config.toml
model = "image flow-matching model"
dataset = "simulated fluorescence microscopy of cells"
train_examples = 195000
image_size = 32
horizontal_flip = true
conditioning = "none"
arch = "uvit"
objective = "flow_matching"
cond_dim = 192
logit_normal_time = true
norm = "layernorm"
norm_position = "pre"
hidden_act = "squared_relu"
mlp_ratio = 4
head_dim = 48
fused_qkv = false
qk_norm = false
parallel_block = false
dropout = 0.05
inner_norm = false
patch_size = [4, 4]
layers = 16
width = 256
positions = "rope"
init = "torch_default"
residual_init = "none"
optimizer = "normuon"
muon_scale = "match_rms_adamw"
learning_rate = 0.0052
momentum = 0.98
nesterov = true
orthogonalizer = "polar_express"
adamw_lr_other_params = 0.0025
max_steps = 5200
batch_size = 64
epochs = 1.7
lr_schedule = "linear"
final_lr_fraction = 0.01
warmup_steps = 100
weight_decay = 0.1
adamw_weight_decay_other_params = 0.05
Rows from block 10 of a small image flow-matching model, named by matrix and row number. Rows with one number belong to one neuron. Each number is 200 + 40 x the weight over its row's rms, rounded and kept within 0 to 999. All counts start at 0. After the name is the row's rms in percent of the matrix's.
After each neuron's rows are labels from the 100 images, of 14976 (inputs lightly noised), where the neuron reaches its highest value: "responds to" is what is common among them. Only what is clearly more common there than usual is listed. The data: simulated fluorescence microscopy of cells.
# fc1: MLP up (model.blocks.10.mlp.fc1.weight, 1024x256), inputs 0-255
# fc2: MLP down (model.blocks.10.mlp.fc2.weight, 256x1024, transposed), outputs 0-255

fc1.653,101,191,152,205,181,192,201,241,163,218,189,271,231,224,182,253,129,155,241,219,213,174,207,165,138,203,209,180,197,316,156,195,160,151,246,238,122,193,103,223,243,229,179,160,184,161,149,221,220,209,184,130,111,148,211,227,106,220,159,224,199,154,183,193,157,188,133,117,190,235,180,193,187,259,212,217,137,214,198,190,188,190,162,236,221,240,186,179,137,260,207,174,188,239,132,209,243,211,122,230,273,222,207,204,206,214,215,206,222,162,111,135,251,175,239,218,232,211,221,237,239,154,193,155,223,147,265,236,205,290,169,243,240,220,181,201,242,198,226,243,227,164,202,179,245,232,237,321,231,313,197,171,162,206,259,204,211,245,186,146,180,272,231,212,212,185,175,234,212,223,171,248,203,118,228,164,230,130,227,216,278,238,154,219,141,156,207,116,197,154,168,211,236,167,251,152,196,222,253,204,153,172,187,208,251,211,133,199,165,210,183,165,252,194,170,217,303,220,242,183,175,203,136,154,276,194,244,233,183,206,244,247,151,181,180,212,215,216,173,179,199,233,192,219,167,214,173,202,224,253,160,214,123,242,178,161,214
fc2.653,107,247,223,158,221,218,230,219,217,197,212,137,160,160,189,193,283,200,167,227,185,226,201,221,324,202,205,173,177,102,197,183,268,207,176,205,277,166,243,190,200,181,232,221,233,263,232,176,185,216,193,220,274,244,233,153,313,209,227,157,177,266,226,167,227,213,214,228,235,181,210,224,253,134,170,240,243,195,162,232,185,227,265,175,148,161,177,148,275,115,189,216,163,203,294,227,180,215,233,184,129,158,242,158,187,174,173,205,155,268,220,204,148,224,177,200,190,195,191,198,168,254,184,237,198,199,135,201,192,175,259,168,142,220,231,177,181,221,173,178,191,238,179,222,131,191,154,160,150,120,233,234,190,203,160,189,157,171,229,215,256,141,141,170,239,196,250,175,163,186,212,160,205,273,190,230,184,278,157,162,88,177,231,181,187,215,193,202,207,249,226,183,180,237,95,228,167,183,135,137,280,178,223,215,179,196,239,238,173,188,220,227,146,225,260,204,163,170,133,233,210,205,234,334,137,191,192,198,192,231,149,142,220,237,159,209,217,108,217,223,191,173,217,248,278,177,201,175,202,134,198,203,249,149,246,230,190
responds to: fragmented nuclei; dim; green stain

fc1.760,098,245,181,168,207,230,202,233,205,232,224,215,197,270,260,223,208,237,233,139,179,193,152,218,190,263,258,152,203,174,204,206,168,225,169,252,183,197,217,194,234,198,190,214,257,205,207,202,246,175,130,209,104,180,254,216,189,228,165,184,163,149,271,223,189,183,258,177,228,196,165,255,217,204,163,188,174,223,162,180,162,234,140,188,131,179,260,185,218,300,159,207,222,225,175,178,235,207,206,231,230,232,228,191,169,174,211,179,253,132,105,160,152,137,127,135,237,200,195,236,228,151,177,186,178,167,222,204,213,220,138,224,211,117,227,176,245,306,151,190,198,123,235,162,143,287,137,214,166,223,243,242,221,233,111,125,169,185,215,282,224,220,175,217,147,150,209,256,240,254,162,236,222,197,158,273,186,243,163,161,255,222,175,237,196,141,207,193,260,146,211,164,178,166,187,220,113,154,169,257,267,214,197,213,204,148,127,241,223,187,214,191,220,242,261,218,183,228,170,181,154,160,278,244,226,227,243,131,181,253,151,193,179,159,171,139,272,222,171,203,174,188,185,203,263,157,182,241,276,262,164,157,206,193,248,145,146
fc2.760,099,187,219,198,160,163,179,194,128,190,195,146,196,168,183,247,150,129,178,246,165,205,261,89,205,118,128,218,228,174,198,195,245,160,215,167,249,151,175,161,197,224,197,171,138,178,185,183,187,220,252,225,286,217,193,204,228,210,218,222,206,226,195,166,177,212,164,207,240,161,207,116,196,247,238,230,228,231,198,200,223,198,258,210,222,249,166,194,216,133,267,203,262,188,219,220,162,218,147,134,178,194,208,247,209,218,161,189,204,252,307,231,240,292,205,207,148,197,228,197,173,229,191,198,178,242,158,220,212,220,262,130,196,261,192,262,118,148,168,197,202,255,155,277,214,69,233,197,244,161,229,141,215,144,278,216,227,199,233,138,179,186,272,199,269,203,146,143,214,114,247,217,143,205,241,111,189,179,180,239,204,165,274,178,241,226,260,195,135,187,195,208,215,205,200,234,261,252,221,165,180,157,229,217,196,216,293,160,155,253,177,230,170,194,206,215,199,194,180,203,245,208,148,197,176,134,198,230,193,165,252,233,159,244,230,266,152,154,234,179,253,188,248,191,194,209,221,205,132,143,207,271,192,204,127,230,253
responds to: fragmented nuclei; membrane rim

fc1.673,096,140,223,227,147,202,196,184,229,190,157,216,216,216,193,204,268,162,202,329,163,215,225,136,196,210,225,201,171,184,156,196,170,214,285,203,243,227,171,185,210,195,220,228,148,160,161,196,224,195,201,132,136,215,236,189,230,220,273,197,196,215,200,265,252,125,239,192,235,229,172,164,198,200,223,243,211,173,162,247,182,198,232,232,229,200,190,153,161,243,215,193,216,272,167,238,214,184,257,215,215,177,162,174,167,158,185,174,158,187,150,302,187,219,179,162,198,143,226,199,187,195,245,183,255,249,263,244,158,253,170,263,187,217,212,203,210,198,188,219,127,166,201,193,166,185,186,182,192,208,189,108,225,180,180,195,170,196,145,229,265,227,188,146,157,187,237,226,213,200,154,116,213,161,189,128,153,110,159,189,222,268,221,160,231,218,185,186,272,171,160,249,172,200,199,156,187,290,254,181,217,187,250,219,226,113,171,212,230,255,234,254,245,153,164,125,186,207,232,229,219,201,249,246,202,224,218,202,179,314,184,162,182,175,201,79,127,188,197,172,258,158,209,119,184,242,239,134,163,164,342,265,182,167,201,131,254
fc2.673,108,243,148,226,243,160,234,204,149,248,186,206,184,134,183,173,150,234,164,54,195,195,177,253,210,173,193,178,227,221,274,248,230,186,78,209,197,212,260,218,144,195,187,191,259,203,236,245,148,231,166,226,270,216,158,198,161,180,144,185,227,230,211,131,165,264,227,214,176,216,235,212,241,207,171,177,206,226,234,155,213,204,189,138,172,140,185,180,244,170,187,253,182,157,230,199,195,206,148,233,208,214,259,236,223,262,257,230,195,201,217,109,251,161,194,273,165,225,216,208,232,201,199,214,138,173,162,188,220,131,225,171,197,159,223,207,216,174,225,218,272,251,243,211,220,176,256,214,224,170,218,242,186,221,216,176,245,216,232,188,154,198,208,253,276,179,174,204,160,234,233,250,239,267,251,215,248,278,253,228,171,191,174,266,169,199,204,179,151,223,224,194,255,191,190,247,223,113,168,281,172,191,175,169,151,253,238,221,207,160,163,136,178,236,298,278,201,227,158,107,192,227,154,153,185,190,170,176,190,128,177,242,212,198,205,311,275,194,204,220,167,178,167,261,264,235,199,244,231,228,87,172,250,219,205,234,200
responds to: dim; crowded; cells: ten or more

fc1.236,099,202,242,188,171,218,200,217,256,166,189,179,239,250,214,191,134,240,230,226,204,254,175,215,241,221,170,123,210,267,152,158,245,196,190,215,247,182,178,194,164,155,182,208,112,231,227,177,186,222,289,170,233,260,223,240,226,190,241,191,217,224,142,194,149,182,229,182,277,225,256,156,225,174,179,194,144,152,142,217,181,212,196,140,187,239,219,316,203,151,283,223,263,135,221,245,212,289,183,159,201,157,259,157,234,150,232,207,180,290,192,204,125,129,154,294,132,193,266,195,200,256,157,228,203,233,163,220,112,241,203,218,151,212,193,242,225,219,220,201,220,276,189,134,198,161,156,187,220,222,191,163,226,233,188,152,185,179,151,204,225,191,205,125,213,217,128,184,133,198,180,221,236,268,181,174,156,82,197,205,154,246,210,176,170,213,168,178,174,172,216,158,168,228,164,170,233,262,303,225,263,181,182,233,184,167,273,228,183,207,164,210,242,167,232,237,178,219,168,227,160,198,202,178,252,160,270,262,190,179,166,154,141,214,136,156,149,189,230,193,182,198,260,208,145,189,177,224,243,206,162,151,167,267,184,255,212
fc2.236,102,160,181,203,238,167,194,168,151,255,183,218,169,181,237,212,280,228,147,175,191,194,149,127,191,208,205,214,183,162,232,194,146,233,167,199,172,207,190,169,185,233,202,214,273,146,159,150,150,196,50,181,196,133,153,175,209,254,199,253,149,165,208,201,216,208,200,216,116,178,151,242,171,230,196,232,238,197,286,198,195,180,219,271,230,157,203,127,215,264,111,240,182,235,203,210,185,124,229,228,220,210,202,250,160,251,134,181,242,131,164,167,281,276,206,139,280,232,149,222,213,170,219,153,201,205,273,171,283,190,156,203,216,172,181,183,157,234,218,238,200,150,218,261,228,212,239,175,195,125,209,223,199,187,217,276,222,213,224,134,175,182,210,206,209,146,274,196,252,209,168,210,138,130,214,237,258,305,228,160,209,214,212,182,234,185,208,233,194,221,196,221,215,155,181,244,188,178,124,156,155,180,249,150,266,196,147,185,212,167,223,184,195,159,163,141,197,132,219,196,236,161,182,266,118,187,150,158,219,224,254,255,213,217,232,237,295,230,214,181,170,191,137,188,228,176,198,172,108,196,243,225,233,152,200,162,180
responds to: dim; membrane rim

fc1.374,100,155,281,196,235,144,240,218,230,202,222,217,206,150,214,153,209,229,182,276,185,108,218,186,207,211,243,182,201,266,248,232,237,166,201,229,134,186,202,219,211,219,215,249,208,214,173,148,208,116,164,247,212,168,173,219,139,173,220,189,195,142,210,233,159,221,187,259,218,130,192,254,240,213,183,180,175,223,238,222,222,204,198,164,256,154,154,191,219,269,240,251,145,141,96,157,268,177,192,189,197,176,182,192,216,178,270,233,166,197,173,211,203,231,172,203,224,149,257,255,228,204,251,217,251,130,171,193,234,187,167,253,205,294,155,180,163,207,248,246,242,155,224,180,154,187,178,189,133,277,239,200,141,213,225,179,242,229,149,243,145,227,188,177,142,203,165,204,204,103,175,168,197,170,226,235,224,240,194,170,242,222,253,165,194,178,259,216,238,206,124,148,144,215,260,206,187,200,152,136,210,143,223,172,224,200,213,201,153,244,199,299,206,249,202,150,255,135,227,203,167,134,202,271,103,190,222,232,247,211,216,147,151,151,147,271,139,217,163,192,160,144,205,255,240,216,173,241,275,175,87,194,245,220,143,230,223
fc2.374,100,225,102,199,189,237,179,186,192,215,129,162,222,225,184,194,169,168,184,185,218,249,194,225,173,109,160,201,251,143,202,192,138,182,223,185,244,198,203,162,229,171,192,226,205,193,238,160,176,246,214,160,205,261,172,151,248,210,202,167,216,218,169,171,246,191,223,186,156,237,231,139,167,170,198,235,231,199,212,144,151,129,202,209,148,236,234,279,207,120,150,179,190,261,315,245,193,190,163,214,167,211,202,269,148,214,192,208,304,201,241,198,197,225,202,157,196,227,141,204,117,234,155,183,188,239,186,210,234,228,171,177,229,119,212,194,229,214,135,177,149,266,153,204,214,197,258,157,306,140,162,156,185,215,144,237,163,121,248,153,260,149,208,232,269,211,232,175,211,264,165,217,167,247,220,192,173,180,231,172,109,207,172,222,222,252,178,117,165,164,205,200,229,223,183,174,174,184,274,222,208,234,202,164,241,172,191,150,201,135,138,162,224,169,197,250,144,268,168,207,224,203,200,199,257,167,135,212,156,202,177,251,246,279,221,136,219,202,244,191,171,169,199,107,137,250,265,196,170,208,312,167,148,141,222,215,193
responds to: fragmented nuclei; cyan stain

fc1.687,096,163,244,167,220,214,134,189,190,225,244,161,159,232,211,171,180,223,195,225,215,190,210,208,148,197,206,210,251,201,152,217,227,184,164,262,204,228,275,278,183,121,174,205,157,283,167,215,143,192,175,162,227,181,190,209,185,273,217,168,214,204,160,179,176,236,135,179,241,180,86,230,172,231,268,175,238,129,142,241,203,139,181,281,257,139,194,292,244,125,238,238,215,205,146,240,154,220,200,246,180,235,213,280,192,224,181,179,212,196,182,187,234,173,220,164,201,157,132,163,207,271,169,186,165,192,183,282,147,146,163,142,212,205,211,228,157,211,157,164,168,227,189,141,153,181,232,193,291,217,185,209,185,209,207,282,202,210,242,238,205,207,217,190,210,207,144,245,132,225,221,239,218,152,221,212,210,243,213,205,266,205,231,191,153,210,161,198,236,186,138,133,248,244,161,261,105,256,185,240,126,193,243,305,169,203,207,147,162,187,170,212,180,251,223,183,196,221,202,197,140,265,276,214,158,194,154,194,162,130,252,170,216,130,188,236,180,251,164,221,134,273,146,284,199,138,176,167,249,142,201,206,186,183,183,188,243
fc2.687,090,222,220,189,132,147,297,207,186,175,136,192,242,209,185,206,232,209,217,163,255,248,231,201,197,201,163,205,207,181,266,182,207,171,253,119,227,214,93,144,274,304,238,176,185,133,177,154,247,198,255,182,252,220,238,192,203,151,205,208,132,188,188,277,227,233,264,306,168,191,252,160,180,203,119,216,164,219,255,182,133,266,208,163,172,241,198,120,216,235,187,159,202,230,244,142,247,213,185,183,249,191,203,188,220,180,181,172,195,164,191,284,176,284,221,222,169,239,225,198,193,149,193,233,226,146,206,160,214,260,234,233,204,193,180,220,265,192,257,285,207,160,193,254,222,209,180,199,115,171,187,158,213,203,194,109,196,225,212,121,248,174,229,220,211,152,293,209,258,202,242,184,205,221,163,204,165,200,221,197,170,200,154,210,212,210,227,266,170,223,180,266,124,151,184,133,211,150,225,206,300,206,170,171,234,186,150,272,161,181,233,225,199,141,151,303,193,167,181,190,247,126,173,163,191,193,212,177,205,213,228,251,166,257,216,199,253,180,211,208,221,117,240,159,153,239,180,208,158,202,152,198,208,208,155,194,198
responds to: dim; long thin cells

fc1.90,102,137,167,196,240,184,227,153,251,190,183,209,179,249,145,198,260,145,265,232,198,278,138,168,197,144,235,207,218,171,282,265,213,242,280,202,214,261,279,199,178,158,231,167,301,225,254,175,168,173,170,265,195,243,124,195,194,203,283,220,223,198,133,193,148,178,221,143,165,248,243,189,205,180,202,210,222,233,231,215,237,155,190,267,153,224,178,177,254,205,248,158,168,151,237,183,240,172,146,135,226,167,82,208,251,237,271,179,241,274,207,131,246,168,201,212,221,226,221,257,193,206,228,152,227,210,189,143,242,197,197,240,168,218,167,218,138,158,306,128,205,135,174,223,298,223,180,166,220,190,216,201,167,166,244,217,207,230,246,195,198,197,180,221,251,158,227,274,206,145,150,240,208,109,218,200,216,129,177,209,230,220,195,180,135,243,246,194,201,155,193,198,157,122,190,177,169,173,185,110,150,229,217,263,206,202,204,197,178,145,176,234,184,222,208,201,241,174,112,184,154,225,204,185,178,135,165,158,230,191,203,238,180,209,189,227,147,235,167,223,192,198,244,201,180,241,215,179,188,242,255,199,197,211,85,205,228
fc2.90,097,190,228,192,132,189,145,246,131,174,193,226,224,154,278,126,165,212,177,174,168,124,273,201,181,215,180,202,162,224,115,115,186,197,170,255,173,129,159,191,215,242,211,232,141,175,154,199,221,201,218,192,203,178,220,166,151,190,139,161,178,254,251,192,226,246,209,240,220,154,233,205,180,202,204,156,163,143,204,155,177,225,213,165,258,164,169,224,184,172,195,199,230,286,152,232,128,227,251,232,254,220,316,193,142,142,112,208,197,136,253,210,170,237,201,172,225,138,194,157,133,224,192,226,218,227,193,253,139,169,192,149,231,162,231,202,191,231,150,261,208,244,205,191,68,165,170,256,169,195,145,197,194,212,102,124,157,135,193,200,240,203,174,178,149,267,191,204,141,212,232,129,207,267,174,197,182,265,146,176,187,165,178,206,247,184,155,192,190,188,273,173,186,199,180,217,218,266,234,237,282,212,199,175,145,176,146,214,211,240,239,154,216,167,177,287,147,216,266,162,219,186,176,215,197,260,256,192,174,201,216,182,240,148,219,205,227,172,202,139,209,208,218,231,195,173,195,217,247,158,149,200,184,134,297,189,196
responds to: dim; membrane rim

fc1.754,101,253,179,217,230,177,202,168,176,225,225,181,219,232,183,214,102,201,266,124,197,272,211,132,214,214,285,147,171,162,246,173,136,210,188,184,130,124,253,107,81,190,139,185,224,114,236,178,201,215,246,271,147,172,214,165,178,229,178,165,208,229,250,260,205,174,240,203,157,212,221,144,266,131,223,227,156,208,232,192,205,200,121,198,251,256,168,176,190,157,195,141,185,226,226,219,182,203,158,245,194,231,201,224,152,201,167,153,190,98,150,267,203,166,174,174,234,225,221,233,209,196,206,215,181,228,226,256,219,170,219,184,215,228,181,206,148,184,163,211,210,198,174,134,251,260,228,211,171,241,178,188,158,231,156,212,221,243,231,197,198,270,159,196,197,255,184,240,161,226,223,149,223,239,257,148,228,204,251,196,192,231,219,188,211,178,141,167,138,140,201,199,238,158,199,177,238,196,140,219,281,192,233,237,167,133,215,167,205,165,274,240,199,268,260,231,221,196,135,259,237,265,156,174,234,146,176,226,158,180,131,143,182,226,262,183,234,254,222,185,230,236,216,245,279,212,239,132,203,264,207,242,157,229,127,255,255
fc2.754,088,170,239,172,174,154,191,234,269,188,124,227,193,154,171,226,284,173,185,261,167,118,185,282,190,217,123,250,260,230,217,223,240,171,214,216,245,242,151,256,277,214,208,225,208,239,191,221,179,232,192,203,212,306,137,229,185,165,215,222,221,120,156,134,158,207,159,167,236,226,179,233,176,244,131,185,251,173,186,226,182,171,303,185,157,175,176,214,221,205,203,278,182,197,176,169,233,222,225,176,196,155,203,189,239,168,229,254,210,280,239,173,151,195,251,224,192,173,176,175,199,168,218,182,235,202,184,149,175,267,194,226,187,201,195,163,232,259,180,162,183,165,242,259,171,189,169,175,211,155,244,226,283,206,245,228,210,151,109,213,186,115,220,220,223,172,215,197,229,177,180,198,157,165,160,226,157,155,145,218,212,189,142,172,192,171,263,176,266,244,215,180,205,172,229,189,203,210,223,175,156,207,195,162,190,213,192,205,129,202,110,190,183,152,171,188,209,131,180,146,170,147,235,299,171,223,227,187,228,162,192,253,186,154,75,175,176,103,184,233,167,168,153,182,174,258,190,276,208,185,170,158,288,214,291,112,170
responds to: long thin cells; out of focus; crowded; cells: ten or more

fc1.596,095,201,229,172,252,222,164,174,257,220,231,205,150,203,286,169,173,205,191,153,212,198,234,165,240,177,167,222,227,131,149,232,224,240,186,169,238,138,226,232,171,228,190,209,259,196,309,282,114,206,169,174,194,241,179,124,238,187,262,217,172,152,243,209,177,175,140,192,162,189,181,125,156,265,222,197,133,180,208,195,164,205,200,178,241,150,188,170,134,227,180,206,187,235,168,211,142,267,212,215,232,202,241,167,242,268,242,124,247,255,232,201,162,138,175,175,282,232,187,238,95,223,165,154,194,203,223,280,179,195,250,209,201,211,220,195,189,248,165,279,144,118,236,243,129,192,193,166,247,231,128,287,233,290,210,209,209,173,233,227,204,188,193,223,263,143,222,190,199,151,139,214,218,148,255,133,211,173,175,176,192,238,233,224,125,165,180,207,153,145,180,201,224,198,192,176,253,254,157,192,197,172,177,193,248,200,239,249,234,241,236,207,180,122,197,182,70,201,272,187,127,214,219,225,151,186,195,188,230,164,139,194,189,155,211,188,210,224,201,230,165,247,243,229,176,264,168,217,218,257,189,205,247,236,222,252,155
fc2.596,094,206,153,242,100,137,223,198,173,150,184,209,204,127,165,275,194,194,198,228,193,216,142,230,189,238,218,211,130,255,270,150,222,159,217,212,200,264,198,146,202,230,211,152,215,165,105,145,257,146,198,209,192,192,228,243,183,226,147,213,308,267,191,196,248,239,234,156,242,168,233,242,189,111,180,180,258,221,178,207,245,192,217,221,133,297,192,222,199,178,223,176,207,156,251,195,215,139,212,118,180,242,148,266,184,144,164,225,136,174,253,219,252,254,280,228,137,180,184,157,189,251,259,296,178,245,236,190,206,222,193,190,208,220,169,256,240,220,245,167,254,237,186,181,291,185,180,224,162,213,213,156,182,146,204,141,171,214,208,213,227,232,223,239,164,224,198,219,216,247,246,173,205,278,144,276,252,217,189,174,146,211,205,166,274,248,206,179,235,215,195,216,182,223,219,189,193,161,225,201,207,200,214,178,166,176,182,176,151,224,133,237,248,277,207,240,290,183,163,161,255,171,176,249,232,174,215,193,188,266,162,231,198,292,172,212,199,145,203,231,170,165,163,189,208,114,256,178,190,172,238,228,126,208,146,148,193
responds to: long thin cells

fc1.48,105,238,216,191,207,139,184,188,183,206,195,220,164,204,226,219,187,130,199,163,184,279,194,97,233,195,208,147,192,194,137,224,162,219,186,205,240,171,155,157,155,147,165,177,251,228,185,192,191,237,291,191,159,146,182,237,195,170,184,222,194,93,200,200,272,251,234,202,308,147,144,179,283,192,151,233,166,228,231,211,243,145,194,281,195,222,221,195,148,253,84,243,162,235,224,212,271,241,206,193,251,240,122,217,138,264,211,256,182,236,197,188,145,129,264,217,241,240,219,251,197,185,224,235,161,190,226,217,208,184,218,163,143,135,199,153,157,211,238,180,229,194,191,92,237,178,225,264,202,256,152,152,210,202,208,181,112,222,240,214,170,301,209,223,237,208,263,223,190,290,200,157,187,183,211,176,119,192,273,158,223,229,213,155,218,208,200,194,185,202,246,200,210,276,183,166,243,164,198,133,233,157,227,188,194,160,216,231,236,204,129,160,163,221,220,199,143,145,217,143,245,269,210,192,254,153,218,164,139,182,192,249,232,173,171,198,277,177,243,220,177,185,211,197,151,202,182,240,224,263,186,162,223,213,156,224,197
fc2.48,091,161,231,256,238,276,233,182,238,164,164,225,218,250,249,195,205,225,209,229,195,145,144,252,223,173,190,234,156,224,216,172,235,176,202,182,174,227,198,248,181,296,233,205,225,247,184,226,222,163,159,228,194,270,210,199,235,152,201,155,212,169,189,194,136,169,160,205,73,223,207,176,121,226,257,157,237,160,181,210,181,252,222,125,171,166,190,241,238,152,276,154,218,141,141,227,181,180,234,204,185,153,239,162,250,130,189,193,180,148,208,245,240,240,157,172,172,133,211,188,219,186,158,229,232,275,176,197,171,169,164,183,203,245,178,230,213,201,230,154,169,225,217,286,161,188,199,176,158,155,250,251,222,240,249,214,248,253,83,201,232,119,157,195,212,184,140,172,203,129,248,210,215,206,172,225,231,191,189,222,197,208,208,232,171,217,245,218,201,164,165,191,156,61,210,245,167,237,168,285,183,262,185,185,262,244,215,187,150,177,278,259,234,191,185,243,260,254,182,156,128,167,177,185,121,243,182,237,217,186,219,166,158,213,232,203,144,195,145,193,189,166,216,212,281,142,180,191,148,97,220,226,176,189,250,123,201
responds to: long thin cells

fc1.619,108,179,223,278,104,243,212,166,201,241,218,216,222,202,149,196,229,235,289,209,249,175,152,149,219,154,237,247,139,201,151,212,144,265,225,163,238,228,208,204,198,251,230,129,252,161,111,240,246,185,253,266,186,209,217,206,180,205,206,190,194,225,140,182,200,190,198,223,259,222,248,172,229,184,218,205,213,198,248,242,236,259,159,190,205,148,177,208,254,151,151,135,229,159,217,230,227,226,145,180,154,184,189,242,206,199,173,236,197,193,157,225,213,236,219,187,201,186,192,181,221,245,133,161,115,194,182,134,149,138,201,140,209,118,177,216,264,256,176,204,230,236,264,127,186,260,226,208,185,196,216,204,159,136,196,290,182,271,197,200,202,208,182,204,192,176,227,159,163,163,130,172,197,162,168,190,249,139,219,189,177,224,182,194,141,167,123,203,75,185,171,214,244,268,243,211,206,211,216,263,184,223,214,165,231,295,227,169,214,226,238,242,153,193,252,222,286,149,161,239,138,232,133,192,160,261,208,170,219,247,132,180,145,195,133,206,128,180,139,191,230,185,225,199,280,181,224,324,236,198,221,235,162,206,214,195,198
fc2.619,105,240,155,138,256,170,205,260,192,138,185,194,181,180,223,196,205,163,173,177,175,204,200,216,174,288,127,139,228,226,185,196,230,145,182,231,188,155,189,219,240,222,147,280,226,226,271,228,126,214,138,158,202,186,180,158,253,208,254,216,199,193,240,238,202,184,254,189,161,194,134,213,153,202,181,151,169,168,98,170,159,197,236,197,216,288,243,145,174,218,199,212,152,261,228,194,151,169,225,242,224,173,264,148,155,214,272,195,202,210,233,237,169,142,191,179,239,232,192,224,161,128,204,220,245,237,203,289,235,236,222,218,209,256,182,216,125,173,249,226,165,208,106,283,207,145,155,220,231,260,184,214,254,316,197,105,239,157,194,162,173,193,242,239,145,244,154,213,198,249,273,241,188,223,205,220,153,210,175,216,234,246,263,209,251,163,252,227,279,216,229,195,168,150,160,201,197,137,229,177,172,186,229,221,189,134,144,193,238,228,229,169,257,225,202,187,101,218,267,142,228,196,193,177,218,167,226,257,179,168,262,214,277,177,261,153,275,176,223,187,187,186,205,187,173,227,186,96,181,222,185,195,216,169,195,186,179
responds to: fragmented nuclei; membrane rim

fc1.427,097,187,237,243,226,180,216,164,255,216,165,225,253,192,224,254,136,208,141,218,186,181,201,221,199,242,184,213,198,177,134,187,245,203,305,183,162,223,211,178,151,175,200,227,234,208,195,162,129,177,232,139,282,199,202,155,225,192,147,221,185,242,158,124,243,236,217,174,250,246,226,274,143,212,252,155,216,186,152,226,218,116,135,202,211,223,152,227,205,266,162,275,277,207,220,254,189,153,224,221,133,232,235,125,223,202,162,193,183,161,212,250,220,218,155,148,226,211,233,280,211,240,200,208,154,152,179,195,222,179,230,216,221,203,292,144,105,259,200,272,184,212,251,209,132,165,218,208,225,186,277,166,230,173,228,191,246,246,184,128,154,216,93,205,207,200,197,156,223,211,139,159,295,196,187,164,192,228,210,170,249,234,260,221,180,144,181,160,248,210,192,120,163,181,172,226,240,213,140,166,247,255,200,166,214,169,182,159,173,235,173,188,210,220,137,147,181,236,152,197,245,178,115,241,226,151,252,169,194,172,208,260,221,189,197,224,215,182,241,305,211,208,278,184,190,207,153,159,180,179,154,242,149,129,179,136,227
fc2.427,107,228,163,114,170,254,189,238,186,172,210,188,110,194,199,161,246,218,247,174,272,214,192,150,205,145,193,150,231,216,268,205,158,165,133,232,229,172,219,217,225,232,186,176,176,213,243,229,267,203,189,243,165,187,180,253,199,200,253,191,172,134,268,291,182,188,201,232,142,185,176,168,282,196,207,209,211,228,288,143,171,231,226,154,206,220,176,111,204,144,206,159,115,203,184,148,199,210,181,183,252,175,162,260,150,201,213,211,198,206,191,176,196,210,183,222,199,171,163,120,192,157,210,209,271,271,200,220,189,198,213,174,177,249,121,288,245,163,178,162,188,209,137,200,327,170,169,192,207,242,83,190,138,173,203,229,177,172,190,233,251,181,336,184,201,224,177,240,177,193,239,243,110,202,227,201,203,208,175,276,182,125,169,166,223,234,175,245,140,176,212,278,216,260,245,178,185,188,294,204,157,152,203,251,241,194,207,221,223,160,248,200,192,187,253,255,206,146,229,179,191,206,247,159,153,228,180,219,213,183,175,129,184,203,187,149,187,225,179,115,147,210,160,238,214,177,209,249,205,202,221,159,230,280,216,201,147
responds to: dim; out of focus

fc1.442,099,269,168,176,219,165,246,137,223,187,160,82,181,215,202,199,40,226,246,182,169,194,117,203,213,170,167,250,183,169,171,213,196,182,199,174,236,271,249,204,164,192,158,284,205,129,215,250,192,192,245,203,244,112,174,229,227,227,179,265,157,262,219,151,232,253,242,191,230,194,146,192,187,229,173,254,194,236,175,255,212,225,185,215,249,229,262,208,231,177,225,144,181,191,264,153,254,177,186,219,229,190,239,228,99,165,178,240,200,242,189,257,236,256,135,180,161,220,159,196,140,252,202,182,231,231,165,264,179,248,177,220,200,137,206,171,248,157,183,216,236,156,196,200,114,191,137,192,210,199,220,182,268,184,197,282,219,241,247,231,193,229,207,196,129,162,205,212,184,250,184,258,207,223,223,140,137,168,218,204,177,183,228,188,144,135,224,190,225,235,276,214,236,135,219,277,177,174,174,159,265,229,206,187,198,236,211,165,172,129,232,158,269,146,268,208,191,167,171,251,218,108,167,214,173,225,213,105,230,196,199,205,184,190,232,179,218,231,211,179,248,173,210,158,131,177,254,146,183,189,163,165,248,226,237,225,246
fc2.442,106,152,219,196,196,173,144,268,196,184,218,281,205,174,193,242,305,154,133,221,234,253,303,247,212,279,201,157,193,264,199,179,184,254,244,256,215,175,108,192,247,212,255,113,203,219,160,224,231,171,102,214,151,269,230,176,187,163,214,174,207,179,220,218,147,157,211,194,177,231,269,169,255,232,186,186,249,135,236,125,244,224,207,172,194,202,175,211,189,268,192,227,193,210,163,271,191,224,212,186,209,214,170,178,262,238,205,199,210,208,186,156,139,177,252,195,198,192,235,194,215,143,200,176,127,193,214,153,193,155,201,147,209,206,212,222,182,240,216,172,177,246,154,179,262,186,226,208,166,232,209,218,157,189,229,145,221,141,119,194,216,192,220,156,265,185,178,295,160,198,195,172,248,203,182,256,230,204,249,170,216,169,233,201,246,251,159,220,168,181,152,177,192,254,181,118,250,235,260,230,133,141,149,204,221,178,169,279,210,274,197,278,185,256,184,234,210,228,273,210,174,292,187,178,198,178,178,275,197,196,205,164,222,174,174,230,190,133,204,218,167,174,128,199,243,250,100,295,209,247,216,246,162,179,161,137,195
responds to: long thin cells